config.toml
train_examples = 203450
horizontal_flip = true
head_dim = 32
max_grad_norm = 5.0
max_steps = 15800
warmup_steps = 790
weight_decay = 0.0
Rows from block 5, named by matrix and row number. Rows with one number belong to one neuron. Each number is 128 + 24 x the weight over its row's rms, rounded and kept within 0 to 255. All counts start at 0. Numbers have three digits each. After the name is the row's rms in percent of the matrix's.
# gate: MLP gate (model.blocks.5.mlp.gate.weight, 512x128), inputs 0-127
# fc1: MLP up (model.blocks.5.mlp.fc1.weight, 512x128), inputs 0-127
# fc2: MLP down (model.blocks.5.mlp.fc2.weight, 128x512, transposed), outputs 0-127
gate.401 096:125130130112067129109120129130146090103147142105089111124125141123118135156111162117107135089131144126128128103139120127135096110123140112121118125117124140187142139136133103148128158105120107136125144160158081115129122177090117144134148137109151147122138160167109146167197131128116157152126119105184132077144145117068147090128086103152105126127156156089126121142141139132044109137106
gate.402 101:089183164109134123126069129114146094114135122129119107087135136132146134137094094105206133142155134126138104155139121110137152137127117101180155158120125130164126095122093173124104085143088122112129129106127125095163133152092126125140152102157156135146156126162163102156140114136119145117102155117120122119123127109158142084158110090097144126147093128098111110110185133093143127157123
gate.403 104:109071108142144124125145155163099140120170127150152160110123130145122142114151151168128148187148143127078150081119158079123060138136166115155124166148108097117117133114075159164127076108101112144135140136126142130136127133116138111160126144142118116137084108136118114145145151146144149128089135156092141137112112108124124155150157086089127132090115135082115134155141109115143131093107
gate.404 101:092173112183133132131134134152131150145109093149106109113110114158113105142156089146097150109151147123114135143127108127129087094149155091151116171132100128097094149139065125143131144158132136093129104138122163168149112152129123111137113168166125102109152151149100161124153176123125141109117134165129120130088133112098119093155125091122108141069110092087142107108140176106124122127114
gate.405 097:152144144126124169096140160142062122152131132158135111101162115123138127143144130118133108095193157122179169150133147102182138122143083103153117083113164128115136131147134116121105170135104113122143085096143092136127074144124147124111114153164152130112154118157129134114151093103091138130124102113135121109138122092094097154158113125114149068116164150117111128146120097142149119141123
gate.406 101:086125148167096172154142107103144158102119148128159101140123114117126109113106154137140100114125163125164156064094120142121125123071130142128108131090132130172118111089104089114121137116171148134168148108094138168130127166104147144126130164135111129131113141133137142136110148145128136153129097157139111111144099115087134093153110119132112084122069130140096122143126103136077087179127
gate.407 093:132141117107147156124142126130128095113160128114133088140132159129144138073157103086134171118164166076155110115140130122159104102146097128159095135104125136152119115136132106119119164155102113137099126099094105139118131115107095151124133173110126135127090121082154173159125156155187140094150083135140150101103133117111136130111148107140092145107132104137179129178104093082132148128125
gate.408 108:143086086118118121146106108153090118141136125154151125109144122088125123094143139144148116113140161175162191123134134109165079154119079138134144162102102105116076124105144105125121118133071116151134138130151096123116122122122140158106120130130161099093139156173096123142150127137136167103160144115128098138161127094094113081129124113152111156127142117094155116117135119188102108096119
gate.409 101:118175097149117143108113163139145122149129108173176139098120145134147144093126129120121142105115150138173181060103128134137102124159109156126094106137106093188115085101109113150120135097158116091137121144106115082129142120135099123146147138188165154147149124116073098171149159126143122115146124145149135097125137157119125106119125125155122121096119138114118093128121155137125083136111
gate.410 099:093139140126124121168131180148110120137163145159120097110095115099178127116129161138172138094170137133135116098117113133122116120124166129161145144147181111201148079110127132167105128095114134131119120137110147123140130123099133107116142106139115091127160158148112110163121172125129140136110117118136148085086112098123119161148137120095161117106097133125087144152150101085108077115101
gate.411 097:148177120139100121161135128141140120161157137099072191144106139173164147134119122138112117108150126153109097127124127151115132155134124088111138131091087109100121120114140105151141138126167147145100147152128136136119130108170127143104170107132160151104115158098141130101138135117165138143144150110110115128090055160129113085129117103144081074144116168124152137105110098102095111125109
gate.412 101:113139200146086139120112106092115116149137150126103104132150181129124167061120141128101135112164152201140123122143144123131093144117151132127116113168141112147147136087125141078066135104111107119151126176151112119131144093139157141095115127130119147103138136105127119110107132150107145158136157134130146088141103070114111137135135160119183107107103124142132119130150108107137109126119
gate.413 102:140134136135114135131110134142144077064157115117137162146143157142113112181154182133117131098164143145120115158169104092157104167140139103133162168103074114108105146126123131114136139118124109124141110077154118132112082090117131114081109135092129152163134153178160120096118125163139154099144160108118117184109111142132103103124101135128135126122129162105135121095144100139105123134132
gate.414 102:122108119161145101117128147132149123119127115131135101127128133095163126130154145100114153157137142114109149110140144127111173167093098144148128148142115101152083141075170143120076122113071092133120131115153143103134098144109192149156103128139111108155163106134067121113123103155155138120106150137163169142135120140118135070120137163114166142137118161139120075101108155113130138164103
gate.415 097:112146169129125118115104123130140139084179113094144110135143160154126158123129156152104112140121137118130145127136116104111112168139123112069100110102184157167159104139118133120126136071156116124130123130111095139108111153145144169173151136149118133134126154154117155132116167156117129113148113118095094090097167119112132162175130117140150082126094086110145115162128099087116116125068
gate.416 097:149142141152151111115149172155147151153136118134141164135103181147119130122115158153138104096123135120087123086129111117113133115131116158151073092147124132146116129104127138161162133085151157120110182134100115141113102090161160159119176125160133131101146148150131141073137103142152137142129122156103137102065130166115122087133147147119106112139113135111098099111068105118102114145097
fc1.401 094:117113112129124141097158146149139083107067125143138108128126129151118121119124101106156139110151110116108113118151133157157128091142117145110097188098124139125130164161174133166124156144148138079150138170156110100202116125141087085123144101138115095127144145129135088128178131113156110079133106118130178118139083133145072117134139115128141129153126134128146140123094125092137147110131
fc1.402 099:111120161139156101146126147150132160155113099146130129147141106130108140113071125130128108106144121139120116149140117096134129125091085148142135167151121113160129107122109105185093079132144105101125152166123150094152120104151136111126166114118141131170130133143160118195104098152102118119075080151120117141120152163095169113063128157083142155147132167139125150121131091120127125124121
fc1.403 103:097117092148130108141127201126142132124129167159137075157144170108152119124146107117125134097106141120128117143165139146129113107142129120150081141106090154150128149151150086142108125126117128119122128126078146136157134152118163134150118156107149091119122151088141151166134132128139092146131122130144128107082151138150135128099160097153127081112103096148145134072090158125129067182129
fc1.404 098:091122115131129115116144157108134170136141102086122015142150126134167136143109079155159158169115107126161098149149142113134102102134119126140139113046117142167112130121130176103107126135103162122117085118119126113150087099093115129151149135114160124131119155127126124141130119137149144140133139112092084142163148147111127159133151125146113145104132132096134135125145151156122113141112
fc1.405 098:171128075167143113122159089126169094135141148119136148158137133127124081151104096090144145134116156145120131141152089140129090126158129136067172143111106122136119136091147123195126097139125116154136114134124094110116134125123107091165137098060148141144123148161127119121131120137097118116138125158122137174136100168134144106124129126147097133114103103115140105092113164172125131095167
fc1.406 106:050097135147127136110119119125123142128114153130138165118122095081128133120121153126137155142150140113118094158134141106109090096139131139116134119125103113165161126107115105106108117147161173114147188137118083180124159152132133122129105164109128107102108129176158099131144139167113137147114122154150136145154097136070127128090093095142152108091091126138119151138110119108068151142151
fc1.407 097:127182066125089153135137085116138100132112141159106176125127127184154113129124137145081113109117081165093149132116063161091134147133066108094142152137139119113129145139125102088147179110117118123149128164121126107135105142166134122113125108134122098161119168124124114117125132124120125105139157134118136132138131098145121100143134132179128156145168137120141106097140150183123130150118
fc1.408 108:118135159053116069139128125149155108098101158113101168122134156119121149138111111154112184123113120107125126133177165137097154086121108101118127106122108119128148072162092115129139154164146147100117137104126149152179176134093098145144100166138140170140128125118160125126125142126139149127129152090160134115134105088116141124098125143108117117119150147139134143085109091157132150105142
fc1.409 097:119135133135137160143173158127105180176100145130144181141121098152178124133149137157128180084122138137123100111121109109159121100111131120142120126143131159111121105100115120143166138128122148106151099099107126133128115124103130146108127135109089113131115110091094114129132119117102119108106125181134113136102157105153093152164133117151114101170120164152067100169083112180095107155130
fc1.410 099:153164107112102144119136104106096118181149115143173135140089118148148121122090174094142125119149131160133114141128113134091168125108152138132137082136131106157111119104161114147147100100149130129201136111070122142127097134168150100139189155154149153152099121132119085100107098118128103131134110173092090118154121136120146142127133118137113101123144126134108172087122118146120124166135
fc1.411 099:129110108148171076138109150131154091140111123137151141134137080134121109163123122141132132093129110064143165099137128091124125113141167121131135154104083121122105140101155129136181087154096100095125128138085100124110116136093105125087139180142125074132137114169124138147152146127155135155117131145144109181151146140142135099158090096113093136146112172163138153118125146134133141137147
fc1.412 103:165123100131100156125157128170106090153097151153174172142118076158111127113150164132136160135127104150121093112075131152131137141138108123117168140132104168135126135091115141118098139099154115098107111161161151171149121082160104132128123109131179130113077122128086119135141113118105112160161153145155126063130117129148144134174140103150120117140114118124160126111093132137146119112111
fc1.413 102:131128098084111124106145112123148141155142102117118133093159177144119134143148097132123153156133156131121139090143152121122120135133102165127090092119098082121124170085147118069131156145082107144077110142139135128121100121114118102115127160128133155110103127136094129079142118145154160134130153099163185155176084177119108120153111146124114154123148152092137118127097114164159130107131
fc1.414 100:156151129079141074120082122142153107117087164112152091095138106123115154117091130077136136142122122142164163131133135168171143145160121094150130095104127169176144121185099115105117150121114135093123132135122086125170130134115106076132139159148107081119149129124136149153139100131150098120127142132141149125147170106152119168115143124122134126134085109159120089116140135095148124123104
fc1.415 091:144083135098166118124108118146112109130075122106116130080095120154146117117137126127102169151086144134087118121128154100120171111139087132100131135105139143115121134158107175129152156120090109099133103140152163155136114102146136088164131134096124194143149118116133166093161123123171112109110106130100130122131134148166114138098159114098145150149141118132158134120120182095144181101117
fc1.416 098:114128100106136091136131093100101159138117149145129106147112131146135138130170142128132134122178137138185114105153125125154087151155155150091119147091120089121156105124101088147146135148115119119127130161139181116092093126113145073054146159163130144157151107129092090153104118120100136132111123139164136126110098140132142101125151102199123106132154114166126141106121147130135103132123
fc2.401 096:116160133142080145096131130101118176146126142081114135141124132111160150131105170099133126125119095106145156148112167156136128135111125154123174079110137139151112126125118124152107121123110136096138150152098093127125093166168092147141125103126138095120129150118130107148076102136129110161127096166067110114131147159184095152142116151149107148109103118088125150115096091133114138187128
fc2.402 096:109156128145157162151125114083146137157075096078118089128154140160165147118106124121129111126135171130119114115094121137155136117133143171104127153136149142125105135107177106111146139141134178102122096113137130158135101153124143131110167119088093136112105113117185138105156149132126157114107122140092140117120127102115120087147092110148075125108113077111151088149139111145137172171103
fc2.403 100:123115111114158085088080103140137114148124090108164106112118166136140102142143119132090149196134132120106133138116174114084145121162146118140101112067111107197134115107113087146114107115134151117086119124109130127129094171163145108126126148114151100162152130121130127162148106165134152136136153132176112108091138130115139172121108119149125151125160144172123148102111139111109150140127
fc2.404 098:165084130119119109102159100141130118083129132168144134136088136130063117129183113135129115158129071104139106166156123127127147116126172161119122144133124153116145100127125132107151103145114170109109134165117156124154156142105170146132117135138168155095121088146135119091136159107149140134106124111142118073122120105165139147087151085118153090141155094112121141098137154138146155097097
fc2.405 098:149132165081159116113127134131143151092136141139168100128170153144105147131112140130120125082139130151117139127152125098157124071102153158123104113163161128147148133160136088108108164120116128087155091161152113157140178134159128077150116110111131132119128113119137094089153134120111134137096109094123125056134143107114107143151111120102165131088171104105108140138126143100156157107094
fc2.406 103:069128097124147106143161121148104143114087154092137136139098141106167119140171139107123149102142116098149119130161137123135162118109132098152097159138149084092146165130129141109145139116149121121183119154095150165119147119133111119082111131112115139085120148138147111092148104112114129126138138138118137095132173092109102113107184165063157138132108169141105096132150155136145148130165
fc2.407 094:117148155155152103112153131122108140130170132110143132124084146115133156113163110113144141131115132080152131152155131126171107183141181133138147125155134128104120160122077088150112158134134157133099094104152094134137136182130108108098140105105074165141109105112165155118155132110128141160120116129101090106104161132132125078135145120110098126171132086126136109108092147096126140139083
fc2.408 110:111122155164112172099145147124170139126134128170095137151144149110103147116123091138091106126100159139124117113172082143123141087095128124068117140108143123119114140131138132119163106103196130093133144133108157111128150106121148112127166103168112175148136109135164155062140122121138154128116070129140089132111082148106145113127106149142138114138131146171115125136109112129109085149131
fc2.409 098:129151091116105120211137095102124136116110122132095109124149137124145117162130108157104133114147111118170132114123161125122120146131137105138112097143161151123125170142152166158113169115105114128132123144158087115112152109116130131107117109048163159137085121154096110094123113142098131171144125114132129081132114149157118080156147141196115134128131132101102115139120146128150100169114
fc2.410 097:156152127120148083140163111114119077143110132094133119126130104109114162138116100124084155135144076088133153148156168139140152142134120105160112147152107168103099157115124159089135148135130136166128084143135122153167167105148135137127096172096130124099137080122145111138136162125135161150156128135156119157122148132083142091096130067122139162134117130115148108084136112127115154116085
fc2.411 099:150132117114104148133155090147121118134151101119112116133108106139122161072156120150093102140133147124166093164141121103122135086117169121076149133120144185125158132124117090145102152116205147178125117143111126104100183106148164117144131111113127109141110137141130097130104166154106117161164133131105125101127101079149131097144147139165132123156134098127094117130106114148107129094157
fc2.412 103:110126111132194104125124123114092161133112150137133162142116133100125109120149154158117159147160157065132128101119150066180141093125119105121094087118163146150117137147118136153120120162103142112144151161086098131139113162132128125129146120100104120097139133168107152109141156135128150155111130142112130089124109115139113149164092142083093161107153150108152086150117120112113107074119
fc2.413 100:142152129111156128114135161108088158157087121143140139106097120157121106133129133139171104121107154183115150131142101119142145140110121146125151154171162108096176125135161162115110133126117135110167127121160135154111145099099125124110106149145144157174140130161134143109111127122123111118141118083104115189117099120146146093142121131110153106109090100154064145114127071082083107126151
fc2.414 102:103120108129148114126117115155124154099115150112112176159127075155125112154149125082140102132151144136077100070078106129135121106160123124149087151149094129107121156139125175101112107162139156125140140130159149134161180123128109154087100140143139114122130122131147164157126174135134116113137155110128136129126074122143137153079177126097126142129109109080120155147157161161119121132107
fc2.415 092:104117101116123109115074154141123129110097104131176145132113122113157151103154129077123160126123133141157158100078129097130148116172140147136104161149100124138108113118154119133136119104157163102149141095134156099150114142184096105113102153150121078131120130099142167131143116090155096112141118159097139140159144113147073121111121182111122146112116100138166139110110159143126170139087
fc2.416 100:142167119100095121152123085146108151113159128163146112135138080161091120149135126096153131168112160180164154104168170103113118125082102159152163148139129144115154130108131154110103126117127133135172124163118123130113139124109114128104079151132149169167083142124123151126109128116117111164164138122133052122116139117104106115119135116087117077107140101115129154130165121140138109122138